From a checkpoint of a small multi-label image tagger.
Training: adamw at rate 0.0011, 12500 steps.
Data: trained on analogue clock faces, 195000 training examples, 32.8 epochs.
Rows from block 6 of a small multi-label image tagger, named by matrix and row number. Rows with one number within an expert belong to one neuron, the router's apart. Each number is 128 + 32 x the weight over its row's rms, rounded and kept within 0 to 255. All counts start at 0. Numbers have three digits each.
Before each expert's rows are labels from the 100 images, of 14848, where the router gives the expert most weight on average: "strongest on" is what is common among them; "peak on" is the class under the peak. Only what is clearly more common there than usual is listed. The data: analogue clock faces. In brackets: how many of the 100, against the usual share in percent.
# router: router (model.blocks.6.mlp.router.weight, 32x160), inputs 0-159
# up: expert up (model.blocks.6.mlp.up, 32x160x160), inputs 0-159
# down: expert down (model.blocks.6.mlp.down, 32x160x160, transposed), outputs 0-159

# expert 1
strongest on: dark face (64 vs 34.9)
peak on: face (74 vs 46.5)
router.1:143174120160148148109091124119141154156100123167148095132144116133170124180121132042115139122098103123098096103166135156148182097121094176071159154038163111077111113157181194160132102076079130097101161119113183152089180134116166146121184112126093159116088134123152160168105110169079073135172135114141142165147177111084161113086132138070104082125148096150156096155164188112141090171117151132157148113143133103129098116098158175123124095149151121111052140160165072076080112160168125
up.0:133190168110140075119134127130081126104121133106146127186118117182136153124190116122138074135215132132077176088117119120147104126171139139195108139087123169128102137098156103199085121183105126152170119083085151073061118170134105137101138080099090131130145179127185132174078090112108127078091093141131176109175161109102089089112118108152147091179097124156138082132175126145086141105153155152104117126135144119123108103155065172101125083156104131109086068090154098154087143093061099
down.0:143160090149159157083107107094116122088051179112134142141186164130081185101113137144145139103076098127163095124116153164131109142138165095164140105085147080093124165105087138152116107105130091168096077094134122174098078088077134109110087151167108112116120148133132086094115192091141099131062141124145120163112111107107160092126139128082138154153159153120118153074147093089168147151089167090070166096095093160086121165081108153120168225164107122184137099054099119175177098163128136
up.1:158115184115160138100167092116087183118095159068101124139102094064117092096100153119118117113100206121135126072106051167090144107103140123103155113138100193141123117118143129126110116138113081108092117094169079137144146113199109132128203211191126169137094106108122209175139111151123149118094105135108060108117135104147096096086161141119113122180150121113130126200156141114152106159104101120099193134128113183051110168103147143143155119114145141098118140140128206077132114099155134
down.1:138082105135156141082174177145113155143154113093149140104066131144149149125111127174097156097182128120105139197173133136103154123094210192079147122134102158121113156083123121168162107120110109176142154122142117059141142119088133138143131135167166121105123104112147059034077127137085139144103167133128128112135110132120118102155169052083139135180127144132125084082096063164102122129122112099194167095057107114100161137194084131126102142093112178138136115143070107203098131118179150

# expert 25
strongest on: ticks (57 vs 25)
peak on: backdrop (85 vs 49.7)
router.25:099074101093127147153138150085091120132155154129100130190176116116137132072153134155161087153149169130149158120062161067102121128172129151138164106172196074135121110086103109158140133187103098103134081147147092135116163180165055104102053098104132135132162082139198130141146135092182123198119128126192110181117162096170122115130092092106099133131118147145084108111109182180155122072132092147140092151139096158079085089111106168103152076162173128114139179149128105164145132080142145
up.0:136122149134086109148132144148122101132114111136130147146111088116139154092123135086118213129149121082132169087183179094207100108148162115150145063102145129119134170108120099143137100133109145110150135173083128130177112147147115090124095093105047126130097081071107131129134135117141184104182122122103104124130172148155130150156099068153136160121094126173143097088116183134141176059136145191116073190161098092165101139132154157110130076061153180128171210145115208172157148139177110
down.0:156090106118144090132180134112153140108092116085113141108065072100132119138063136085194129113097085087133107184122131118157077124169144123117067144128143094058152166115169134147122134164118160184126126145109147127105118142111050176089107113163077078111109115111116136119080154142139084154134106110135109146098129178078090141104117221134067091119138110110121118157182113154180092176079127129166176155108100084176171106169122098091118173114105131094088075114077153101107093076123145
up.1:152172114049163151141107133110146182180130115093166116160133179175113116114135096110160180097105114113049145104110152148076118119083073094111144166059119123166181118172122140154099127061097139133111124136111102096153138147155162138118203102147090139125160105118135116132141080168145149147159066103082143108098144096115082124169112177101141183094079107092207116077110114132145101077083104172157141064069163101138148178092146125154102120119115139089117103084157074154136152148113107
down.1:143138179156197113155120070149149093124194059112141110138126116143099132109084102122113129145136167111151103105099092148100115105116134082175202122069104134142163092142121150150147114148197141127055135194076125137081065140127087092176147141123128117127153132114094122139146119093182137113111151090074132123072168127120170068096132131106124117136128123121158056097126155162079090174097129071111137159148071115149154159061098178174150133104134122199178119107112150116157096183169126

# expert 31
strongest on: dark face (100 vs 34.9); dots (99 vs 25.1); square case (65 vs 29.8)
peak on: face (99 vs 46.5)
router.31:111082161076078077138162115103092169087085128152111109050145135152102083082100189118090130132082178080145114141095113133112128163194113171123145085146071088141158179111088122163092086140088152070103117105145146160113086102155114173106181140100144185144155122127108111114126160180095143115096165154143155108156196143147120132166128175135133107133155157159140161096151074127113133155196099164188132126130148161195168174065181149137134145121094158093130092156131160116116133178100111
up.0:148156120148117159080121160158120114121101161176162141140174127130127176094159141139141146167153104138147099134120142168092175105156136062196155169102174141116147110072133202152174136123088098171169115197100173148183150150057158165121090161142115152109159113115117112061086095126161139120131127133134123150139119101075146042058109110110162084182179098109130106097078157134128123140110093128137162105119104156064123166205104118121168155142207105105169122140154125150111151079121133
down.0:151190116198149100150105167157093117097070090111162087126173107101130185126086137157078156186172099187140107168116141090120134092108168136097093149081162190170136138157128115174137102169096090149203145099114168137174123077135111167167066108127187115154152073161167150118101126132124125153149147162169144177069120182175091105058127110095177137118070100099137115122164155140142112119111163128152118140161107156088073144111153145142136144127143089096160163117138194140138169129129131
up.1:174156125113090098106090121093158134078155068163156103163175088198149118137138134142122137116126152118157115117181051095118137074109137125081082083107144138205095084124106144149162136128128157084206142121093158093114091125135105106153090121132136132067174128134098139133104085049112116052190155098129155103122113122101118127127139188065191113139082114076125081172108182164110122142122101146068118152166112073108110083142105190151109101144181130132155134133121119110086128159151129
down.1:113187130147109167133166149155143128168122144143137109138107124138081088107184081111134102125116130121116105116119109172152111166133152094165175134082122169154118166154157117131134174126121120102083131158132116160116084165142133131075119127147122146154098142111053142131136116136191089101102146128129151125135102158097152200049151172115114174101091122148171065119179111103082148166143122165032111129049135139154160117088094130100097197145136120205116080102199102102133085071125043

# expert 20
strongest on: dots (100 vs 25.1)
peak on: face (99 vs 46.5)
router.20:119123182102083110134142053121142166183134150156092185143126117140197091078196066083055141133090076114106098156091178127121147160150101113145094120070160145132176078145159136102125152132184107167103135083131139080173136105129126117125117139073139130126170145113132160133107162092150078121139134110154155158117194114138083074141117097162086164139143095154146174103119108181090118128216102175133064108128101162158129159114080090101167130107157174128113166126119126124086143105079110
up.0:114108115169141033115145121173131114189193142219096119082103083154143156128140093138059126116101124086096109105103117102125159155131095103233072096152131144100140128098086125094101119119135134207133158148142110106117119166155114138198148126098141097169146101167155147146107150128091065129156095101146137147119156117136092105187121149133128138176067146135145107149153147205098166156140122127166077086108076162129114176120129126099136075133205143120122160114074095129121123140105102
down.0:177174117157154143128120132131165177069158117127145108192084206108114115198073107136165179184138163101119125102165123060172149128154092131086137158172122099135179144153096117209158182133117141071114143163094141111117105055137135086164094154092168115056087082090097108179185145187107121117146122088097114094128091159114140161097106119140150128061169138081113133175128114171131165112131113115088119170131136070110123103125178099101087130122118138143127126102138098131115112163124107
up.1:151127093155128108109102139130153143138119098138110065089204135176126119092108172169109179088179112093150102128099087095202105177139094149123101137105156122129126134165188120127142145113108157132125188138076092121116091142112160106148120078129092128082165171161159161155201145110147210109146104168099115136124151092088130142148180127104168093129119073122159187139140133134139113143031153075135192113163152043107157081095123086146089079109072106141136135131156090109088133142132115
down.1:083142166105111141117136139116135085100133137103173108165133108126180055141121095108125106129150070144087101099122118136127120100139104186106093070139081129117175128101139067146078133155133174117096125034120088162104138162100151073149107110164100128217157163130174111100128158075116129195122123166124158177121165077180140109150147125141130118114065185149108118114112099130098144198102097100097091111121124139112107067121092077214086108163155120120088157154159193106145120146135153

# expert 22
strongest on: dark face (100 vs 34.9)
peak on: face (100 vs 46.5)
router.22:140131127131180167132103081195125169107196114171151098135120161124123151076093104172137126094091077142180077116081155103131128164065158168130139090068125105105146094151121135058153165150187142193142095138132160096123148085115114220120139182102122168159136144089072176152110132126132123126144133103096184138086094175138115127108168119152173109119074143089165143165137100086147121112121122097084091078135139151124085160124113105182145083094086101152145082158122178120156190104123136
up.0:116161126150109097131139108109072132155119115150110119161129068117114181114195174085080099160105091149099138170144097101137143092171122141175118132139122107132129096093152104132033158112109128166080137081067117185082184133161155125118111133127172133144097199105116146141109170116143104088118107063118160109163164137193066117149138150111106103170091147104078099152167187119169142097172075125173175145155133117130112203091137109151091086116149122039120094137167106126117132181140143
down.0:118189177124151115153119177118054106174137135139168058133136182142085128190144124105191127194159118142142121129125071119146121120061069145124086111119117107103103151110118068062102154116145123143154181083076139146160134146127147146079105053072128104104114107081128069119204124122110112111154167108145145096068160128142146162124111168145151109143121123160152163140151198144129107153090190119086121134115097111133099146107157171110132081170144115159172168123186156154144109109101067
up.1:124123152119177138145138117066153138090164198135142172066096183113164150109134146174139120079093122138187101054133100118116097077117127141121118127146178127136090092086080135121090108167160130146148094187153172139128130176122149124119158140085122096133081099150091146140097159087089143113120100090118068101106146140176154143054100157153125160168171147175154134220144173135134075114099112087150083118111130110145164123112101123130231115193123134128136127173168139095112124115077080
down.1:103108179106099139124106116149115178124072114115093089113124087150157161125142158127142091036127125089154128124108093105140161086074094159131167180108065120157149135123136132092148077167051139122120137143101141132062138166079096054091135148097113116164189144115104191148097111062111117118139129186147151143089130139136118160125066196103137151158174122146088166152121212143135102162132105117194116105132164137027112154164113132138116127138115142112150140183119102080169133100141124

# expert 17
strongest on: dark face (100 vs 34.9); numerals (74 vs 25.2)
peak on: face (100 vs 46.5)
router.17:118110136072159110083152168082143129119130143089092113099070117179126125162122170170127073121108140095159195154147155164110145125135137069161108157112127161160106154141095109134156112120139173151115180130143144211076180088083166187162107088173126085116126146167153137164163095163078122180121102147105143181114100129080112160158178094079070093149133101108084135087100142126145140178164123125095161135073116052163103154186122146122081156136116093137121100114070109131133095081104179
up.0:161094108170144094104089094134074111105140141143200154143151146164135140194141086100145119134087183156164118128091135110095146156099140146103094114094113164141194157190081092104160048141103120121151113074059165096115164151163123120117147118123088078130173088147079139106144179092109157134094081154161115128150170110110089091121142092106179148158095116120155104100135137163139173095116113164138096110087097105210088107185103156080149042122129129149121128149122085108078087156124171
down.0:139116079066100153204111113138152139108101144116095120030135120155137120168101141110099119123108163119141116088147114079151147156142114147065134128132145154145111128076142132147042115202142165148131155087163159113064099081123114075118185154135123118102146098093133150183173139161108124133094106108113170109110094168173145133171058088114147087147177122182122131133083158148102125134080071078164148073069130124170181127177109172108145123115088123102128143141182126096157110174173110
up.1:116165119174106156123148146100124096088093094153117169155152103143107123103118117086103148171137117145124131134184140101178092061117145115133087136172199146111093079140127110104124174119119113103154091163187047124100075126128200164133071100093141146139171108130108111135124087147135114105094162152095153103154113139214155094193111100121099171096116108163133133149073096103157202170114166057118083133176159117096117146156184100180174143109185115130169088153127143093121097153163162
down.1:117134157147144162132118081158152138175149144104167144186159084164142104084119092101072163121148064101151165083106167104121131094130123181142182117100193143150172092102059131124182125146132163168166077165096153176112109124121162136150151121091097140129087105149143080107151110104156144108137068137168113152167105144201126110142143074088128129169137132054073120166191141047170088196159159136140133121155147102117158089131128117138077152087106149076143126097118150122126165097069119

# expert 11
strongest on: dark face (98 vs 34.9); square case (94 vs 29.8)
peak on: backdrop (98 vs 49.7)
router.11:109165091103169143121166097094125144121109137126130150133149166110170121100136114164152174164129126159124090144130119149121096164107163086085124099166235155157197061126080085145109065157115093134138147116196122110127141126124137152120098077156051178153141076134106137104099092127178143136130090067167134164129111118142104075105145108121115129153123187169139169062074135095106169093144079125166127130159118164153071117151157100205191145133134100117126105093095149084186140142113171
up.0:121145158115120181155145123136138134156175087159156120147123138069123093132118118157158186151125084139140078149195122115110092150142139153146171144102140197127136066141150069137168066153179167137163079118099134117106136085167102110087093112073087158169128118162106130155138167167172161135140092098072081182109110150094152092065136099082158112131148175149141113105120144157138080159161089189147081144166173054090078159163108131102131144086135168203114091152112138166107166119106115
down.0:075081137085139164149136128129150142122143127113154166158188211126147091106098120087175164166146139135098102133093159141152093151152148078131105126082139142110139094157111135146091097140120108129181128053069208159089095127141063112127106099121089115155090164191134179152095078121094125185114102104117122169138144126104148111145186074154156054155102130103076114131091133161118130123117127117117129140078133118133143091171189104150173124187094141124141118144070118162072064062118086
up.1:180147089088128120108120166125141112134144108140070139104166136136142109110070149172087089153172131146133093128045075153108097159081148089167136124131170128108189119135082150130130103077127120178110116107127126163114139129077131131244108060130176142107119130116165143133060117087151126106103123064123112134074151098120094186135188116129124107131113086099123155116099174072152121092146153140145132150119123099107113121117089170156154149129153114120021144101097213160143127164132184
down.1:185083066124105078136124107081170194136149116204124125132144091144159156116147113132139128187124159091139186129132133193170145114139145143146114124110098100084091141150131162085166115081099169168154155149160104120094118078103123138150171117160131144081159158074067119073040116150113092134065127102114134087155153088157127174128068112181164171124102136165149128108124094140083138159104068163109090137151121155118098089136103118145133137081150115218104089112141116171148130149190150

# expert 8
strongest on: square case (63 vs 29.8)
peak on: face (89 vs 46.5)
router.8:149171158130102188110154133161144065143094111105189111123073107109115167139152192104137212124137117141112118143135119105117107107137130100132179194136128130090071124149150090169083110161165141122100084100169132110125097076141074137105114124145118122121074174107110169119125113182090144093161169209157139100150193149051150077109085142128105092112124158132178122087077088130086104130151121211118170131136176137152148079081152140167096101071133107097179144141141150136138142108151171
up.0:172092074057146084082119174178119165163101146122166134123101138109090180080176130097151145133153121071122162088179130154068108151186143150148117110112087153108144159113112118153126137170078072130111140097116132111172077078144152167141090109084162182153135126102137022145148127085114133157083137079116112096140152157111145163118121161147141176080111148067119136119147061115079155114121110121146103100204117134130173103123186097098167134115080169149121087104087149109106171104112133
down.0:168150126172112123105207130162117131129030155156159175126169072121090146104108143141092170107158043128171097150140089147106148124150099095121130149142057159101115090138140109128130097121126125107060169105081162175144083149150162126129161145102091129129104065103153146146097098151119124194111140120114175073089104082122122105113159103039149150113087150100146164112112139078137151145103076146196112157064176105098119139141149119138114102144085187119160113144135081063128155108118114
up.1:171173091126129121159142197127156119155105085120108150128098161129038116122152149123173133085113103140122166147143117120154113143126112096124064117128115089080087118147144076124113167064120144113105113137082105124084112135150160148116131101113096212158149156135163126113156244116150157142119116087102155110096114129172121157164124133126149144047107136105076175106120099142141176093156134089097129162120168077144119127129183058157189157117116105138076042137122098095148122153129211
down.1:148116190178144167081135178165165134158162149114135088167132141092168109088105131142146169142128115147108122168131130169095182068094155092119159134128141169119130132094132040167149103140145051125112106141054134138099098165144146086149059164110062182087090147095188152146142181084092081071152107092176102151082114089118175122120096157120083164129119166128067123056144117108172131127096101124112122140068109092148143086104157124128153173113119139133155144124127137135144076091124110

# expert 2
strongest on: dark face (62 vs 34.9)
peak on: backdrop (94 vs 49.7)
router.2:134103180110168100172069143101081126125153170153145078153182109117136136121116168146137102153154101073116187154063171040151106154138140118148157126135107142143120100087071146163151130186096137082119151165100147074189161178133123122105087102135164132124117131144127101130125115127155202172138149089182143089146127136158164154187074123166123157172166172134086132108102163155117091165079086145132102163134099207117136120144103106142144111135116145077132161104150225128139072102163110
up.0:186121146113122091138136099091192123111101199072130072144147171103108145126126099128098114169217123142122121127096085121130088128141164126183125154132138154205093178118117123137144131136097122120149097181135105136079116136125157132198143175140193081143137125135117128198054110184132114107082116118111133093092150136132154232060149137118138186149098142172130110130083106114124120126127137159095104102178118104113146132037147165089125143130148111103152136090168107164186131074128126
down.0:093087121166079123063112155178142137117093156104156091069118112068114162067111116158171069130150094135136137127102109125095121084119165171126101103158160155177130139188145126116142142129099117143095103138087160092155063173115164106124149170136110094123149159129092101153117141114132127113109127113101096136045016139116138219089155167131125150112110106160148138156156107045095178180110074111119099096125152137134153134150157140128112156132155116106122130169058156147218113124148104
up.1:095137157123167148110094160171108041104115143135110143154183130182153203086143109104133166154106164132103137194102204147141112094145135103120147044132069108155153153134103112139194072124148172112121120114104169089118081138094147120209129130151163145161099150125100119164133125169084096118118152179072092157089111114126110154135115087128148106130120145139132177116154092182106212153097081118143161105115191077139081106126171159087084148107114133134103084120122150082092107105159111
down.1:123171130122097135100119104154085173180150139076086126110105210185169098143126107146091172110156146139154148162174131129153104150123081150126142109134190122155104151093093180088063127110147157108120147054135149174122142111181111177172149155082086111102146131098087139125113067111093137134152129106137168100096073120125190106124161150085191103079155146146092104130118153129108169196113187109125124163167101130165111069129178094135103156115082125155114178096116119185072132069109103

# expert 28
strongest on: dark face (70 vs 34.9)
peak on: backdrop (77 vs 49.7)
router.28:095105170102148165110167115126138135076152125125131112196137117153109078153149143119147091113157173126105126124088129058131071123147098114109122165206129128129133068136087123149087142112131100111083085115121117063139140137101165092188066184135107153118176107094140082144127166114145124142110095088114090115092121135168134134220084162189140145142111168125101165158165185147143107176131095105168084185195076152141067101174139124128103162157185177090100167134136135137179101100122134
up.0:125120072095117160137095129133102149113122092119095060161104088168111109124112148154175112056058109168190136167124235129158085101184126143085128120105128128117113153110142101164183174150100116113160086111191151089132192122114150139063117166145114121139090126121139169147093118093126088088135150113096092139088131106143068105119167147105087178107097085141106148188169139145110150135072081145139154083079108075130075134072131142093154120150125129139105155137161158096178183120159119
down.0:053074114148168118112165144153145135130103124146165065160129129111061053160187131121106167117152084104155133106145139109170139158163122133113157147136124079152122121154094120104114106133155115111144099175135111092174148126133122081115144113102129178117023156084146135128116208214180149104175152121106099097134186169151151137162085180077121105189089109132133163120120150114167155109096059124135126159141156152086147115143119047135080124092075102128111130142166128083130094141171121
up.1:128121136103130069133157101145128093097163157102094151191149081125083099151119155135108106110174157162116147158095000133134147111153156033082100135122101181141092151115124178091170113078161095090110073129178151137107156132206130139153106138117104146130125161158141093125132140121093176151133125112122122152155151145086116115136122106207090086155111130129113099121105145130134129105135151162124112144077086133067083152061160164112133118179137159110087139123159136177096069108180069
down.1:159144140154112122154102156112207169075079165119127088142170170135121177118142145155174122099110190126125118147161125120135105199063141131085143136162097125136143114116154104143112132113128140074150136181163101084150094118110131154047169099122211126106136222095112107108109140126088124180164104102110217144135120132118082200196107093110160122100083076121159094123123066110170106116148136184167112126153090149122118115143182143087094148111102155081081107153146152138110114135144128

# expert 29
strongest on: four ticks (51 vs 24.7)
peak on: backdrop (87 vs 49.7)
router.29:156084116154113172171121113140141179132183165106133078144107065085135154131176159131080110183146119147083132068119147092145103149177096155084157200193192094117117098153071170098045136142089127129127139116141145136146188109114146086101117139102082073123110090147100157135085135145152135168195095114094093106093147093192142139166071144150137153145156121166091120130110107110130137103101095113188087148174152116126144059172118111085143113120153159127114127135160171115179088123156089
up.0:213117155118168153144142111151103071164068175103202159131174144077108137107129137107156154146152123137155128146147123111097121107126165158102150152133121126190093157091073123228112133129162107127193078142117111131150138178082101132175130167090111125177078126175188186149156141141139132120166098119110061092137096128085140139125079101125085149107128109176102123109151113136080112143118114116175087104134073124057125126127177172069164126128161184084144159133133118119132112134160058
down.0:107092130096154108114122138185126108138169142163129149091146092103099084096188083115196160098096115143152112135134112141120115137207122097106101113196140165170137148108053133109103165117106126115126144196106137091097103156167140128139072182157121100188166118122135092075125105142135121163102143047118105176136103104111172253124164118103094170155099083142140097050100100120127137123165094137131113086144057119073161118156127153143181157089126159123143128122148143157105100115150124
up.1:096152125140145164120118098140116107153108161122106119112086167132115103133139155125156124066168107177083184084142149095127138094156145100185125149091172119179143155083122142166115117121127077145187109176111108109108132133134143096128151132180061113150172120147174169089144088132122192155123164118098067152028131119090168173135176137120130201142156071124178111074089093086113111099103127131080098096080100109129162138168123225151149073132098162118086118144156139170124092160103112
down.1:159119134095172114154168086140162141100168134199131118198197108082135098066133118105153120144137203126085100155139112144160107145155108134092082144127162110182135143101089155145143171101132142106128101156140094084160104205144103103170122165134152119158171067096163110123125090129112121105111130112095110181140157166114170203088146107117118169152142156124124149133143223077174103198092133108160125115164095132119206138098154165088198088107107158088140119124092117166100130117144147

# expert 16
strongest on: dots (53 vs 25.1)
peak on: face (100 vs 46.5)
router.16:118139110175103090136139116118133072079144108114091159064141155104132143119151156172122131149143111165171131143093135154087149162149176123173101076158112114105125183104096086145164172080142153176105127100135160140095117134118152113091158140118140126151100151078126122128111166103134121058112133120080167101070053151133105060061126110119188169144114077175165150182150092201114141103133123110126087118072186069135138126151114100120050137062109155160171140095093134114157130163056135
up.0:158113093170167108130146103084098107153148175092091152081089074105130132084128134115078138141077108148158115136170116154161108111130079116179159132183170141114090115102092167195101112157152144133188063184091139168105047138120173168174150174129167114132101141154124154158150125127134084125142098145099143152174155144104069155132090163116111101137141116138131116195124093124169155102113130113115137183096133095157155172083108154077141159114079107090123156142077187193142075128132052
down.0:110147119131127138184106126077173146106146144115126185160134118094163137079101106082122121109157168088118122088121128161177143068137115087165141124087114160174090114178112147118095100134094124137172110151075083132138173158167142132167183149074155124104077183110093157140104078139130181142181111169142087158142169142032207138119139141072120094087110077153156142145162135103139128164075138155079172105135142125109133121118128131044081099162072119140055136070129145153123152127156127
up.1:124085102083184153148113088142156176110138096127111162142143160098134065115114232102103163077058070140143132112127146151183090148110184184129159107111154066112101114125140140055113078188112185133119172129112103156154134139149148113145125159145205143147070120138116140132121120157134120190128172099134082135142137136119086143100159114086140174116139128114114163146146142120110135102091104101096117104086129129115122165165125150090156182206128108115106133120185089103156077036092123
down.1:155060111210119136100116126141124112102169135108118094133098141182135079122116105166159129083123131117129086106153154146103097103100178087143174145168108135143110123090175152141134201135184161069159113092110231116108179163171109158152107138160159137110104157098131161116135100134183084176134113105094183146114160120072177090157110086115154082156143091101170097107157191128184103156084120131124130101072141144155127095142046118103106130121107107170185134144153092125131136103076155

# expert 23
strongest on: numerals (99 vs 25.2)
peak on: face (99 vs 46.5)
router.23:099156124125157094142155153126144129167100138164179093178132175101137090183126154120145078095105075108124120170181118119149173124141117153083135148083065075131166149137195117086128098140129157051165154155083111211129124123125149101099113147178140096088092173167164133144143095180117157144096127176111086140107163163123125099117076125136134126099177130175147187085056150119120174138122156174094128161117143085124147136124143111079055129117119112138116155150173087162116073069188122
up.0:169117180149125104077161089134114105121114116151125033126102122123176115132130167081142084101169107099214115142123109166139131116139114119151161083150105155102105123147161080131105143139080113134110190113088127169084098112133141097190134113141147148108118127198105113148181080126142106178097007147109171115079127173118163140163161122130106088136089143086115159146140127119192161134102148135109167131113162156163108117123154118130149038183118053125146110110175139141114116174099075
down.0:170153136142121137164152169108127117027118074112120113137161083116186071134172138146163149093191099143197139081096108148100117060128096091142076140152139114166144128099131143134131137120090113148117168175137126158098200123216093173090096122155054127114128092136130163170134158105121106131135165119097099127147161146159133154141124105128111124151129132152157183125125174119135121176100152111119107170067081083119154166173047153136119145110121167095140135222130091062110119153130129
up.1:163159174116221086115111193119101137124178206136137084097090166101118151156125189118123094130171125120152159130160136108110103115114055094176105132142111111101131187084122114138087094167044146181124147116126084111126113102102191112120099124133123075110131114181100070128203124201122135084157096098134114108096149137077120134102099123127087134091136092102096130183108146128140118121150210152093169121127106113086122143163087172102063119103122100141137150165143085155114097133113164
down.1:137158097155112118126107096118129139122106072182084165145137114109100133065183110215193163082140123139147176143104065120139132134149148147144107149162043156147112134142123144148158121091161129164111154163130138110131201102180111120148040134103133143104153165100150164135125076092137126135141189099083149102109127099195159113184106099144152116102119143062173194141121074113132118098107131155125090068083111107120103106189071133135157139076133156150130138171105131083163158164086091

# expert 9
strongest on: square case (78 vs 29.8); numerals (59 vs 25.2)
peak on: face (82 vs 46.5)
router.9:165134110119102086072139107113130102174123118099114172145162085123151117147094149097136119087133179187128091135135151164082159088073175102125171078137159130113130158138166161097140145115155130097095183085155143112140082109176150139134183130133138113142139127116093139082047135148151151084086190154150149181080146108103121128065166176063199103111132116176152127198180165074154142104111158133114175146059103126122125158120141108178176171161133143131103066173101163153107114159109104
up.0:159129198093183109124087125078101167049159170117159071126105162166125122079097109146091118078111072147181127074160177134108083144160091116072104154089174184131167127133121073058139076183134095178123138151099148107159129123074114173100113185066110141178135119134133150148122097176064118080168139102137107140098121145151114158119144155116112099081100166134141128138113126149138116219104134149117093129144105121119090115162085104151130113160075109126105087122122162091121159088138107
down.0:095178138164112186159200133068149131149214109140119112133147126133121052128087078128168150107144069126119119122100143158147161153062104152112079128093159069145099147102120096149136138083186101179136122123110198205126157117089129098134173096092117156104118147111103124180122081144099039126170108079087148123081064123125112144087144172125110134105154115115131126176184110137135143157099116173111098105145128148127178080124090153133093122114113132099138152105154099106165196173121103
up.1:073162148112148165108188137169074127159156098135144091113115098136135111189139144088123159137117142127139064136112100108071172153094144114142124160176155173125115091096132144153157184161116118123165107122124160086104101077167152105087205136071105084101164092130108114129104113116124121027147126139120109079161108147148079163148106118137156094146175088152102087175112118087154144115112116092157173146203096166131067120095183154098125149109123123076147163188152165174170095184139090
down.1:158167091116117115109099123137159129108145086079124074140077158179103204161132174164101092105139133168120147120136162153158163098077123096177162221130120174122090189066137155166146175197145196158142125114135128111093139096107123162161126115115141090128172138159123141134125113153159132142112111111153137080133096088108107112109128118145055041148143156112105130074116155137127093065134072053145115135067139159129093061121140140163140150129157131145141066150157119176143126074121116